{
  "model": "audio captioner",
  "dataset": "notes from a synthesiser with random patches",
  "train_examples": 78125,
  "gain_aug_db": 6,
  "n_mels": 64,
  "hop_length": 160,
  "input": "log_mel",
  "spec_augment": false,
  "win_length": 512,
  "tokenizer": "word",
  "vocab_size": 43,
  "encoder_arch": "mlp_mixer",
  "encoder_norm": "layernorm",
  "encoder_norm_position": "sandwich",
  "encoder_activation": "star_relu",
  "encoder_parallel_block": false,
  "encoder_inner_norm": false,
  "encoder_moe": "top_k",
  "encoder_num_experts": 8,
  "encoder_moe_every": 1,
  "encoder_expert_mlp_ratio": 0.25,
  "encoder_experts_per_token": 2,
  "encoder_shared_expert": false,
  "encoder_patch_size": [8, 16],
  "encoder_layers": 14,
  "encoder_width": 128,
  "fusion": "prefix",
  "label_smoothing": 0.1,
  "decoder_width": 384,
  "decoder_layers": 6,
  "decoder_norm": "layernorm",
  "decoder_norm_position": "pre",
  "decoder_activation": "quick_gelu",
  "decoder_mlp_ratio": 3,
  "decoder_head_dim": 32,
  "decoder_fused_qkv": true,
  "decoder_bias": "all",
  "decoder_qk_norm": false,
  "decoder_parallel_block": true,
  "decoder_dropout": 0.05,
  "decoder_inner_norm": false,
  "decoder_positions": "rope",
  "decoder_prefix_bidirectional": true,
  "decoder_connector": "mlp",
  "decoder_tie_embeddings": false,
  "residual_init": "zero_last",
  "optimizer": "ademamix",
  "learning_rate": 0.00075,
  "beta1": 0.9,
  "beta2": 0.999,
  "eps": 1e-06,
  "beta3": 0.999,
  "alpha": 2,
  "max_grad_norm": 1.0,
  "ema_decay": 0.99,
  "max_steps": 19500,
  "batch_size": 64,
  "epochs": 16.0,
  "lr_schedule": "cosine",
  "final_lr_fraction": 0,
  "warmup_steps": 580,
  "weight_decay": 0.2
}
Rows from block 9 of the audio encoder of a small audio captioner, named by matrix and row number. Rows with one number within an expert belong to one neuron, the router's apart. Each number is 128 + 32 x the weight over its row's rms, rounded and kept within 0 to 255. All counts start at 0. Numbers have three digits each.
After each expert's rows are labels from the 100 clips, of 14976, where the router gives the expert most weight on average: "top examples" is what is common among them. Only what is clearly more common there than usual is listed. The data: notes from a synthesiser with random patches.
# router: router (encoder.blocks.9.mlp.router.weight, 8x128), inputs 0-127
# up: expert up (encoder.blocks.9.mlp.up, 8x32x128), inputs 0-127
# down: expert down (encoder.blocks.9.mlp.down, 8x128x32, transposed), outputs 0-127

# expert 7
router.7:074156076135151117134201139124139077144156156116113109117108156219149141128101136159077172086123172107127090164098108123109137139152184112129073119139102091109127117105054060131148099099132094090130161167082171116048092122118137135120126122194065093153105054133147141119106163136076126092080129148122120137142149089116113133171126148124102144148119086196065094113127092137109138121179
up.0:109090132112174114102118158147157087121132162123152135137135136124093162106102120145187107171173091086118157104092131045144206115170146117129125196131107156137141118117179150119133172132146044103169148119131089166161159085114142157168114186121138079091097121125149188094173123132174120109071068150169117134147121134166102120156072141152043174154179103115075119100112098093145145118102
down.0:084125112109198081097112102167081119196110168067128148143156143166101147123083194084114123127084154105142088127088123166084117177118084118120116127153112150141079134206094093149128120114055132119109120143104156145183094139173080160163099168148123144130162129141154114123130178168093160088094155135048112092106109118160154168191127149121161176144145143093130118151136121121133156048101
up.1:106152104088138124158150183131088083180201186118179082118158097144111076111129085135148166117097159138128112105141231074169194044163144102127121160091152139135136143085120112115149122186159093080153160077144115079093113106128155105098110175188065090139139134121139145105117134118085100103107161152115127131113134146121161110099129153109113122165072099157119116126151114065164120117092
down.1:093134114136143067059118121103193107176083155109115103148122126132181124156073118219116128116149153113156072070139147163158104140144146099077141142117125092118137142145124133134125114151161119171100137138142096073134087108140077133127143149138100124141051081155133186119179117150139126126115132110037124083121083125167136164151148180216076157123085189123143112109113158160120151098075
up.2:135163170086105130132162092076132092131185093092127115101125148160181116128097157124143144061047104037125149129129120150083160099105134128149072138189110161087161076160128138123132131126136140188127159144124073124098185089123087113098147127144114124073145115177100185159099117124104056126149108157118071178091115136117099190144110096126145122075091118152095125142174101165162166098145
down.2:081114129177185098092105097160153155130103099115107115155151110080176162146122114096146122177164129114147161116187074091115109096086095098172142202130135085134118134107123126119073106126061158099119095111146197123133182169147115167148118116079178115139083153196100110144170080145118187127069105083161134114173085106111158205092135078144147107128146136121139121122112130092120185089146
up.3:125121151118151139139119090139125181157141126137135142108084145094103143141116096145156078134144118115113109125159104074191144067098137161129056119100120172128142194086194126109168183179161075122131160127147103142154142134120083120174138132096203091153188119164117127139130152129139063157153066079098098062070109125173099111103183188089146172096152097142123118114170164158114113083158
down.3:076149124117196080132149133168107109176123151121090112125136124137107150085106175107147171118056151088155095096096136105066148142116066149125159147101165159175124084179093120146170128108073107139106109085147180120188102144159115162140077194161143126156115119145131150132169166122078180126093108156050122137088108128162174165145104099169159155099165160105086128164146107190139128077116
up.4:133097159098182116175071096170145074094128131122091108160139110161151118095098157143158112136065140105162073135105135186118139114172146138179098097132016160162159129177169111125104105100124047145145118147163148168169145100164077108130110171141152101102090123137150174098115164158117125126091162115135141155156168165094130122166146145096101096165177137133071064095119155181115146096153
down.4:164062207102175098101109146151094151120163126071128173198130121138143138081080046121077122159167145122188107096128138186105121153105135119131107064144109067141125156183104122117102133120126167122134108151097121082155155108138121125175158107119138141178094153145164123103142138184123066120137103126146049132130053156124153152152154107136149141140212118090116152131099122137108163075151
top examples: echo; swell; noise

# expert 2
router.2:127114067073148154164094170104171096136155130093124172149102101088095108111151084125129138132152181118080123077104062103078118133104163150159150145137142150123124095133119153199150164164138145140145138158128087161190103104123123154116137134116090165091177152117139114181109126139131149102118100161122163051121173165114120149097145147028153089159091130083083234149095096123158091147123
up.0:120159161047092115059148092113095113152081119080126124101170207104133123165174144077152074123102113119129136134115154137144113055144099180097157152130170151160073157165121138124157144165160127158130115135119103148115117092121087116091174099104197164094126129179156155174186126100107156113162121101126085116109078183137095143108160100155143117086148090114110207088128151140138168084085
down.0:106145160150144112153100153098136112137119151147153101115193147085124146189105199101126103109082165142139134136154159135113224165141138109098199137161101140086136070138128146150112115118068127152143117186121190139095086195184091123092112099135124081120078107147142131086147111099101165114093135086089240131142107157150139139140179140135097103138143125082117124111189179128103093116108
up.1:126164074097070074119117124134123118136142091150073169163099115117131111115177142144126165157093095108153127122180108174115138109144170140103127117189072155171119167134111055127082084118115103117186114105142142152113158092099081099148067128129091148165161089188157171101161127158134076095099143111187131081140167158113123141144142110131189150165170108153127179087089110102062207116137
down.1:147100172123121141160121172165146097114193121123211152084165130129096169141155173077122106141079111167122144190160158203125158088104103103120116077131101156113170070160135124115068130162067115145131133125074130136070131136190111106084106104134121080184078133155134145080148147153084170124114125125115109133124119135156144178147170126119153092112169122041099169138099183128138087127104
up.2:059139170135152091176139152142128129135133123189129068118152120139158115140083121123166132112144164102133140149108111153131207092157125155105118075113144095149118075125179140133154154133113095161123080119115132181103141129085108079102052121121138044115104074148113176149080146112159151168101101122132152103038167145167098139150200100153163097127132165169167127129125181122207107100150
down.2:143115154097138173103161153136116095136106165075200117132170101155133151203121209104136083117068140132106141098091106133089124129123097169151184158163127141163153118140107113108113078078109112163135152157105104152149106108199097193147170165173118126134062132126130124083100189101068136108103051101111179146106155147143117156130175147120099118128135095080081121124185136127158101070120
up.3:168134148075162143075157146125086101148057114105156175190125170114095129157118163148098099099140184178117115133109137091152152101097102143154150139148130165132066179164166110158097097161176130155145176161166097089144068121113088110115122135116195141119131140181144135155140131133132216083107163039124118078162134143130103136129061087143118166116155096060131170116107094128127151128134
down.3:152148182144170161075148155136123112152125152074167141096148089135148151145098159138103139097129139085083164165200139099137150161142163129145183143151097179145134072123079099154140111143046158167093149160131126152160088135149050115108046113165116081183097112146108116107150143153067176108078102142126194130154144112146178168130101132135101091163148170074121127119182131142119089145103
up.4:108127120141184129133101160150155138107102120153113131110149099103148151114087115064140142112170139120101120173079121124113161148161138138131110117196171072094102108087141097154129150125090098157151085134100123091069139091116103110158060177145137092121137153158069201135118057091140142116137102106063150116091067105138133088124216116142119125096137168155122168173117137070215126064160
down.4:161134128158117143135121094169105130118089179075166133114143202147139187172096162041118076094107118140115086161109188116100154092138110148107180141163153089152117116136135152138080063125120149199142129118154106089130090140178040144131125151090096125110106159168136090095093161085079180127172055062084145133106104141130131118122142110099129138139115114095142178148143174132166158121143
top examples: bass register; low-pass

# expert 4
router.4:092080109121130140091094160095135156146084154160121146071092127155101089102118174127170099106083084125121155091120140140119099206164107127074116135173131166082145147168176118125134130096075144159173097130132132144206130098146130143098134080127099166215145156217097108180095159154114124120161102134090161193146170157113082121092130096097181104114123104129108135095124124130133180130060
up.0:133142064111094099097145144135178140116087138133112115153168115132103147146087155088094084166178108099135100168100099093143165067144187118109099107100179100103134146099153144126115139146093097104125205086123166118084084125138115116119115168166101086015160114120155177148071110124120116088123144145138129076127166058121138145139109159160126160108120167113121048060139180113113159126168
down.0:108137111063202104144117105159105130136152173153147157143142125088107139136132173130127103159077163094133069129062123127141165149134065178115178122165096152174164151162104181120140111074112161136096129110137114093182088129149151137120101168120158131164108114154129148131113131165052093138036133098078152112063104090128213191138111134126112173144137157178134075176118155124136116115130
up.1:118127140160118099109111112156084157180078127086149139149090190143096109174106131146122110106161165137151115105184149100129103078094129115160112101160207153168089162110118086173079112092154092114128159098176117146140125148113130071109076168203166123055129126124124132152131152143119129141127119103164086073124068123121150049102212111115095200095117109131191125154100106148091134127148
down.1:104126103154153165147132047195138114144129178177157166111138087119100170137121156143180109150071135096136145152102127104158113141126125136156146112140089151162154111185119215080129150114116112135074114127163122095135089158176135147104094119133191094159091176147124130110087071156122114124051161119083119128078131091177174213160094154096083153099156148109134089119155132140187104090125
up.2:171079067174111101125030182140162153121155116117161165127064161101164075066111094149123125133083167090106085071152125147147117154119159086110190089156184100108126176120108133145115144065133140111130143125127090055158143084165139115130139139127073162164207129166141117152091095148111125130183122123103095143130132127104117139107119104100173148103138127125091167128097153134075167170162
down.2:115089118147062062124114129133123152092131128124167105137146115119089142109122096101127149150123132210112133169101132120216108141125123118116142151087125124091121167117140155183105148131161119101161116115131169141113180139108146152100136127097089147120153111136154144117178090084255114135242092097168116137154133185155071114151130149132121068122088096141096157117147136119125111164168
up.3:167176205079114138131111115152147111158181130170116178144124157091134176105113137116116082104118129069111145116144073119079130065080124150085157146155113133141072101145122095108115122123114087126146207114107093082098145160161114109162091145097051086088170153178143189096118118138168129115075096099163091117106140059082084145088152169105143141126150137086120100127143167156145135188154
down.3:149126101141219113078151119159110119153124129158127152124124131112098127138162152149178147143072109085157162102094138104121118154142090185123204117146117159159150150166129168124163132103138160140121174093157142125181052109129140129148115128132150132182099148133128121127119106142055158121023119143071141105016129128150174201131094143089148123123159089200146108139107115099136152093110
up.4:178122127139121141100132118127148114152132120135088137204151133118110156105094176111094060141072098143182096155125119155156127092112166107097159123185119054115119161135076149162098076063125140108074187138114185054134120113135106121141104090174094139113160081171147105112091112162154125081182142151108094115122131096098115057105152134173166159167132111141133177122161189092130196128138
down.4:112125124111224110100139097128167120142120165116137191136123089118076150109150188154113143139064139117151077116096106123150190159116063116140152121111088169158132158162133172107099133064144107116121142116136117139155085176151142168171112193099158143151127124131149154128045159130105131171088172124096137115063148074128163183140112155079151173111171103222115088132122128147114128097156
top examples: gate; filter wobble; resonance

# expert 0
router.0:112176077125074102122156125144109099115130186098156096135058193130169129140140129121142164094165139126162142099065068123090096137142095152146087130117137109082107185159155150131151098139121091112127182077125102178058151143105102096083113152147150149083180157140072187153083105137121093140105136180103120107151192080178113117123100127141072115118088158103135149079102161138183085154105
up.0:116141169148163129110125197135103117123096121151076169083107126140074168144141149153103083174150077186168131143128099177126098177202067112147168109176216119121136118176142152074134156121108083123072109095128091151115100167119154100127103136141154119118122084102136217099113125141128109129149120157168135122111130151095170184159138157081097110076174095191176088115160123148127100120130
down.0:151138111143093156129116122106148083148163133134104172160225064204101141117141133147076109160115088174150081192134134154142157091151121089054120093152124095134106181128144134124122116099114063144100164109137126118083123143142115079143134148145095087096094134155196148101128195131144101121131172163087113156127090093119075111141152179120135211116149147080121124161124137200090145153160
up.1:150162123129138106174125152138146040126144068151102173114106067100181140099153108175115166121165107109132164115181113095106144134132129115148156126160068149185129171126141094042175117152155120098136093137104113147113169135101128090114088163055091076114095108146123146099101043137165120180079138151181169124164154156123181201122121160141135130107126116113087167107108163129154093157106
down.1:144141128117095115135149076093114124175134118142105062124191100103200107117125137113156163160134079143093194121158126114146127085133183179046150123086109084158199029156105153123126169161147144100100167098170133160145150091106121150071129125138148115138120137181137132112087117150151097098097126157178181088151135104168155102140136144111139058095127147152138138087175121118141067111081
up.2:163115171103161120176134180127132077139062143150128147079076112170092113129124121199171117122136034105073106135129122158130094085094199132125134085116137137119106094126165165101078132128096101156093144158142131098147125156144094162107186109145163158149107062116138072152130137134120066102197154179154119151076135170100152147111084117111115075181161098187118158106150097137115102142138
down.2:095150107132074089133147117154128103154143082151080116104152108154130172092128196115108107146104139125206131140086157194092185160207118116136180081111140167089109154175128129106095108088030146104106139089134171195141122191165106144171082137183140133108149133072118123131108193132095124153076139123117127141071140162130133093117152169113100170140138169115121148171103163134121118110114
up.3:185110132153155136125122147127104094168160144098185148123117171157135054105101121170115144047113139082024092142163194095148140094166116103116049072144070143146101182140130111128064141121132100145111170142165100120098124082116103106073158130167122127165158183086116103165113080133093158110166144137098132080131091155064118140105112111147148123143181113116158153115115098133138152120157
down.3:087151119150072100109097117149145131074183184148158148059138084124105140128113102170165110144101100103168190111166166088086146142203149098197111106164137143139136154111090114122128117152072141103102049147106196122120115116107100133105121106134101128132132118112090161170120105181085121082098147124105072146099147128126171109102169125162111162131142141096209121149109115076156169046118
up.4:121103106125168140151155133112155082094177099144129161109211071135089113121105116109119092197140123150122130170143189150154169117087126103075155133182128158123117134111093148072114122123154104133068116158091125092142172112092129185091188101138138126160154148135221130083188146131115122111124141080175098091076073147117086104159139133132104159098207100146121154170163144114102122178098
down.4:125145120080102084112179121151146096167171155115135132113149107167117187113127174127099087130095140147164127104031155184096195140196129119121150071113102157086115128157122157137056131137048114113112125102137197168152083174147121140193107164209128140077156124088150120151128187135064108123108130135108136118098173147103118108147151165112132178155163123142097154141122113126161098100137
top examples: gate; triangle; pitch class: D; pitch class: C#

# expert 1
router.1:112123101124114217172073101076115174107135108145097092126182142191132147149188168133170097098135083185153157125156087085155180069151163133143149145115064149169132152082160116112115136170151188144133104082152128125123140168154136092092076145122159095070140170077107133124152075094170175133134151069141159143172087141144155112119141135101109145130114150106083113173119122156094107098175
up.0:171179104180116122082118158137115110122150111121153193173075135148078104130102101091130175121077122124139085180086141182083121142083103105102127109166178109051143135171146166194127123129155104123122182125097107153124121108121101124092163144112119193127130168091154175160176117134128093142127127147137054089105119144133159067153163163086154143101110113141139160091107105081068152157210
down.0:113108140162100145079134136134117131189099189093135125145112184119117139160121174116109121088099115114124090146098172134087153125126054094172197053127139162103149131171098138195079130138142125168110119121168113072150072089149117075057131115078120109163160123128149117136151111151098155109123155155081178118087067180144165130154163127118175111139171128120150158150082128119176169070071
up.1:104138135113110160129106120122155142099104157095122134155123097140117127174157136154132169081173153161118140110200104119104124111155151103157130145128120128133124170111161054112114098158144167136104149137139091119090053160087155021153075148112058124086147176122117154187154084115110152173145165150116126145181080114126085151081133153142112141090090143032163121129081101145064176178131
down.1:143210176109128119065175141131175098139114114110075178137142098142161151120089173136112155108122145144122091150098120106106147184133082107103159131137117160150123113205126065130179093136117101143111131136133081156111114176133066094133061170157114092120157063164130114101104177153075107115118110207106131118165163093107110150113115195145139077187120123132135101119114150202152081145094
up.2:153104142113122120130060134108144137135155097126111163113144133133084123136112121092134137147137087126142118164176119137104168124124094088125117133148185097119138088095105120193147174183073158149138092123092121099092167057058089096093134117113123036160097137137158181133121119114087122104167125112154133150082103136101169195157102151171187147092107104162150212169153114113128151192210
down.2:105091093146152133092129123120096131127154185124155164138137177180118109148158225136139104108066117181167065143083160132144153098156071132119138054106151173088109136153098129207037147127157126143128179120094154146113109124139175116109098138125137122137141122091165143137127159118105176121165141118042161092111137141101135074142160128123112213155105121159106161157091102145112163093100
up.3:086135157108109139136167062133154119109121149062185093182146180131130131176108118123121159105165138152189026157102114069080152167123158124159131109138182133137091129101114130108128131095160097142167144119108175172162155128063195150230140095114116169102131144131132103121077116151128108103084093097102109086089114093101144134097127169158129151176145163108135108111112097059113139127115
down.3:097153128158117140087177139117124183184189156081122149141128180144114118193132200138151112092091072111135144123061158109094171138135088148192134095116075193106169157211120125145068147139083125184088110057124160110157136107124139099103115149127126089156166159107128115121157116148066115111180134123094158131120095176164108116168158104127130130139116103167110158152106108132161151064096
up.4:115147099137138145128138173154149113087129136136052132136107129159125103171137140109106171113121109112096113133162125062158117109188122086164121062150104126105154186124104119132107137164124173162110144139116114178086081140124164047163077193133045122094148208121123147159121117121107123196154141212104143124195061176118098096101091167123099137104117112099142108103080086145133148122109
down.4:084179172135083109077208136125124139200135171100105171144141138152159159160132217117103144129132163136154163127075146143079184130130101146122182102138114131124116094194088060145124098146083137134061139141158148131114084150100065125121106121160128081124132090093152104104081127163119148119123122167065150107110180116121116149188175153126115123184089161113127113129144171146198126096116
top examples: pad; pitch class: G#; square

# expert 3
router.3:137140163114099128124178115149116135112096109139119095134189124077117187129109173148107104150175180198176136134173189146142096078164084089102100152141111154139098126100097130075057158122149140110119147168110125125102143168105091167161171124118114109163132071123196115086177135126107094168151173154128135150143087117096094122145107116214107209106137118146153092115139136115137207139069
up.0:158103115115143116119143102136117099187142171145153200124131148167107135124091146107176111102159129073125125123051094042120085114086151142104083147112194114102125158126082132083134080112134127115158169186136146093079176124096103099098101133198139146085158146148085124176155093135106098146163085151120074086143086069159141063119110108091163157117172089140082158129135106080148166115121
down.0:052112108075165046113100086109126118183092129110100144143145128085131164124142202180110137127109128126142143110101168183093131140094076114133152163134120171138159061152102119113125153114157177165107135100126172170115106197167150163181089123089128148147155085136160112136221130118100160151167155093123116072075089108156129161150100183086121134126159134115100137154103102179173130104139
up.1:118082131109064146133124178086080121224138173120156124104145140169062134112131148114151109123145142164110153079162113060184189107128099181116165120070163130158144100107094169103146184153116119145168066111151139125132179131144155110101115157166120066129157180113151160119137108151158092141110094158156147092142130134152111104159113100096196140080181074127085127096178095117112131102167
down.1:022112145107186080098082039127119156172120179122141086165169154104126144109102183168113121170158119120149117124115113107133188121085107159087194135092099135132136090123114147126154108166151127151102120165161190101141130183148155147140071154111192118131090144147164106112176101085151198141147105110101184069089132126148128163140113123134121164089091126064115105120139126151137104097136
up.2:121120154145178168166066189107167164110132164188120104089126154076101120107173168142133109145144141079116102117137134124136139131086132197086110112110132153121175112072152195150147192150111125141148072090106152157114107137108207156148130146037180084116140108113089115118133126086181124095171066109168173112115120144128157186101135095097118133149096088171147149109180157123104098120158
down.2:101158108206105072162157097149161119147116147144135090127096141098097105105138147147131122169109142115212166084114093139159081178127155112118107164141164065090163131164113107127172148120065184159059081143117197172147165176137158116151164105119108112112131103100087055111149134153155134120129216141129105145134091155110196158157179074128134135138111116126138088142119127140152092162172
up.3:155124134065154136162119044114140102094176094074089117214104202100183141080102150127146044102143193168129105113135116122087152093139163163148095142115098154126095111136131114078123161152139134115159165150126125082173122162123093142099130124099146151101166163190162139109145137188106148084176142133093133128170135091078100117177119146141148106154183148124100101122083128150146140088184
down.3:155084190079182118156138117145139086084219194138145123146119054114122125139151120079116147107111102097155103087130149163106123145083123120189076090093099129139100091199148143096089145132142136112123114147131174145083128158121112147157112143097189125235113140132124124106132171152128150173130101152126085114164155175159131112137160168153161096109174149161075162149083142131086115112072
up.4:159095102152102158116131143103126104191138209134171138156181108116087107114076119131134125118095091144116139099128095075140145127173152134073140129088168106072127124103079116090126149118149140128111140215053140085166160130135096144075147086176114129162102184107129106132120031128180137114121126169115085091120139125128185119191141104083176099132172101114129102122171094080102079124122
down.4:059145109106160110127150081125147116193070150076123123110159139101134123109128173194140112114117098088116170070074148181140126103124089107141126178092110148129132063171128136094175167155143158152137130069117164170079085180183149103126062114127138152157148105157129112104186124114045190169133173137117113077096101119157137173160111148147117118135137105077112143143143133187167121093129
top examples: drive; filter: high-pass; narrow pulse

# expert 6
router.6:140129185155148095104136107136163146124161130127143175150086108071132073147115089139096120132078107069057090130152114119142116175061098124123164102060139114124156112176127123129136108139148062087111096194156143091130142142137127114150148086084169126116108127185149144144145135129120159074138108112174120089096102187119190141143086151095129084103182119152202113068161162086122056117173
up.0:152057157111145117102122126098100151098101172076195154096120092115173131105093153101145094136108125113123174138128100126077084105138116155133057101148108136168125114094150116125128129175105110127134142161128059149184152078067075119102152153126124092109085157155062080138148166087151138122149109151123139099088089094090113039124097117122112148082090108139148122164131051186162180078149
down.0:150116129103086185120163098080123124148130183071119131060151092180129083135150156139134143080147125112125193149174129095097113092174098135096105129162120119130124131081087099104182137136144161202147155126125095177107090058090128093154160134215104125141170185139143109109160124077128137091138171184099059094139144106142063110148118174128101100114089155121174140118134111167172112135123
up.1:135100146119118168110211090160090154095145109038136101149087217135112136158122125160139111082143164139153185124129162176094136050128110117187079148101072126136094087114204152073145156135155134116154214119152083131127130122135106168095173179136153139141130148069154123113145120131130097128154146109138104134101102108146083129108158131143154106112180124089134048117137084126139159120106
down.1:064173131108093087083162103132106162249197073172099147185172095089108146116142166116150067150101131080120149119125136164085167119101141163163116157140158146140160107123077124082092124133181125098072185132115162176068090160171107124167098079166131154085108080120129141132134109150107112101077133114135120157091124145126162153132160120165154155120132145090147135157141144114174114131120
up.2:100176172143156147099112158168143151095126059118081092146118127101102151109169087153131154144152157144146174121123081071058132143098092187159122096095168104137102057121155124101176136167095155125115113067145184201148146132074176124148093138124161096040120112188121085121179132134181145110129095090177196110146121157092108127138131104159128114120170124108118139104174101118165122132138
down.2:170119036103152125136158150105182168115131118133173139068107162143117103104112053141115121053114161168121095116158145101145138121181136072125138132178159162132117140091094110110116097112133141130120118093103078101143077091131129080106135112121073151171142083202105141179147230182108081114142176135094106146094148104098070100102119112149083156164135139135146087160167159145105125158119
up.3:134048168115159127114145157108155175108129172129171134111130178158129146125097207132177095128089172120078155137125100097128118136151096147066130128098128081123141138119143132129152144172104097127207142127107073171207113101098126133119142120149167111118196163171078099187103165093106126072177109157110144087107140069104088057108140136101094133106110085151105124124149086178164104103090
down.3:142123169109082118093124152145127123105118172072136160126163136131112130042090151192108107131085097108162137124181165160119128132176097122160083082125138132099131140123084072123107140153089130154139139098107142163069169120115111110172097165161103164150163181158141116090158160143095088049143202161104060146143099149132138140153157216147138095125180121081159104153059095147131148150148
up.4:169147135162127156126154113118095130064123173131148134144096139184103158135120130111152105076135200102170129171149124108128104138099093114155108165154119096143142114145121160177092197130107161143110096067140112147099147139069116103084117117169145085167195188076109125150126135127080103086086115170123091145161177185131159142137146108074101080106190119176193204129115109144133062112105
down.4:085142107125058126157063169165126143159111137130082106090119124128105196182101177122123171113128159109133095140088092086132150165189169187131059079128159100105135073113157131156089128155102160142126083184119112159084151178182111150125131122118154123065123150102041140131137142069113185135129082107071119122111064161120119138099123079144121116113079128096146118140111130140169141107167
top examples: drive; tremolo

# expert 5
router.5:181146118143150058125090150155086110151148092123143166123155093169147125124094093113147146146095068078130090165087189141162136142094130158132162106146184073161122108110139150126181101111095089185135141067104145116124129059138175098128105143152125134173109150048099098123092162132170139174091115105122081148093141041160170155129142099181173147179129130116112172179102153154136151117159
up.0:184110100094081136176107107125142179167151117099114113155117162125131064095168119114102158107064082088124074090110135166106167145133128133116158091094158127144177134168106175109128113092133144182175161119136117108164118148176096081081095105099093105180168165149127099180119123148100080108247128126134168150077114137149174161156149085155180080131157124121104160125113140119094102149088
down.0:083144066110184072090164139116143123150151147167163120104167119090139128108209113130075138120090143122135071164089091141163155156107092115126208116078104169084138171186110195159136136104114085137100127146114158125112104156191182110113115178119076155139133129159159121160116108115116152159069113144100142117114140063153164102171060130129151071173178129162100143105114149113116088133110
up.1:149144103094116104103109149158134157109148224180105168116087091137124115188071117096142117103110096111111127134106069170138109147159153125171065138125053136112151125149162136135141133134194069110139139161090077131128130131136100129132141104137111096147132080129166255130138081103107132090101091135105089188076179133063097151177105161069125139100125174139154109141123124131121100135135
down.1:089148147102244095085106130061155123180140141174104122095130141088122166126130154095154120078107119119118081123107133080159140096114108115128149124127125132201120127090061168096108101122098083154106160122133161156074076139201131137104112147111124101139159094146160149123145134149098129136101145065044161098070109090139165103147110149150104151111178151099097069177118119182159140100148
up.2:103189147118141129063135184099138162140115093121076175110069177106115099099149123120125163074223173090132112085105109141083051174108139153097144148146142150165118119132120104116140086126127147149170121057122109117150094124081096103149110132127090143152195097138130143145162144152133158082170107139115125139115134085132127169138135166127103163147110083193197135107090096151124176204179
down.2:092175106103112136103119148111100139212130112143130128111129105062152107088148116127104117135147123147163164105188126148146118165127127141167146144104088162131075110149149118147092127163166126143095159195131119078099131109086113120066077089089174164145098103152246121119113114109209137176095143142132213093131112124118135157165128166136094161119094123045114101076157137130135084116157
up.3:066134157100117130122105131146133149103152144158113082092082190147085099103128154138182140155164076136133168130087114084142062184106091159141114151085184178122135071124101139064126103161154117048180098108157125152135091156109129177141134158097147096195152122155127192171123139153084145107219062136123144093146167152131129147123104119090144132105145078142106149123153117077146147113098
down.3:099183102107151112165061156133102179152164152154115092108137138133127147116127187089143159108095128109100111117042130102139188150108092140089198119137103123143130148104108161130156129129112061131135112089137169086114108138170159124161110139164129105112143154133141133121144141112122162173111200069111177058069083102110112105152094151084113217129069126095159126148183098158155114085191
up.4:168102155096105088107122121134133180125146112040095180202117167145117104068086066118142103101117147157112127156071113124118164062108100125115115109145151067132127154125168128143166152143107120175171154138110116104170122044129194113105102153125110138116093123175134157155076139169090065113112126099117066165115164081135098101186128104149142160142182121128139155146100134125182079171104
down.4:103123094087130128147148137132143156070108152135149088113145118128108119163157127207098093127101091132116141160139126138165137126152094143156167108140093179164103188111179125086154136093113108133166123093119185143133134126185153156137161188128138206160121118126116107137123122118076125219039184112130106076093149063159098097203092114113065117116184130126101107152177110152165101092136
top examples: bass register; pad; oscillator: detuned saws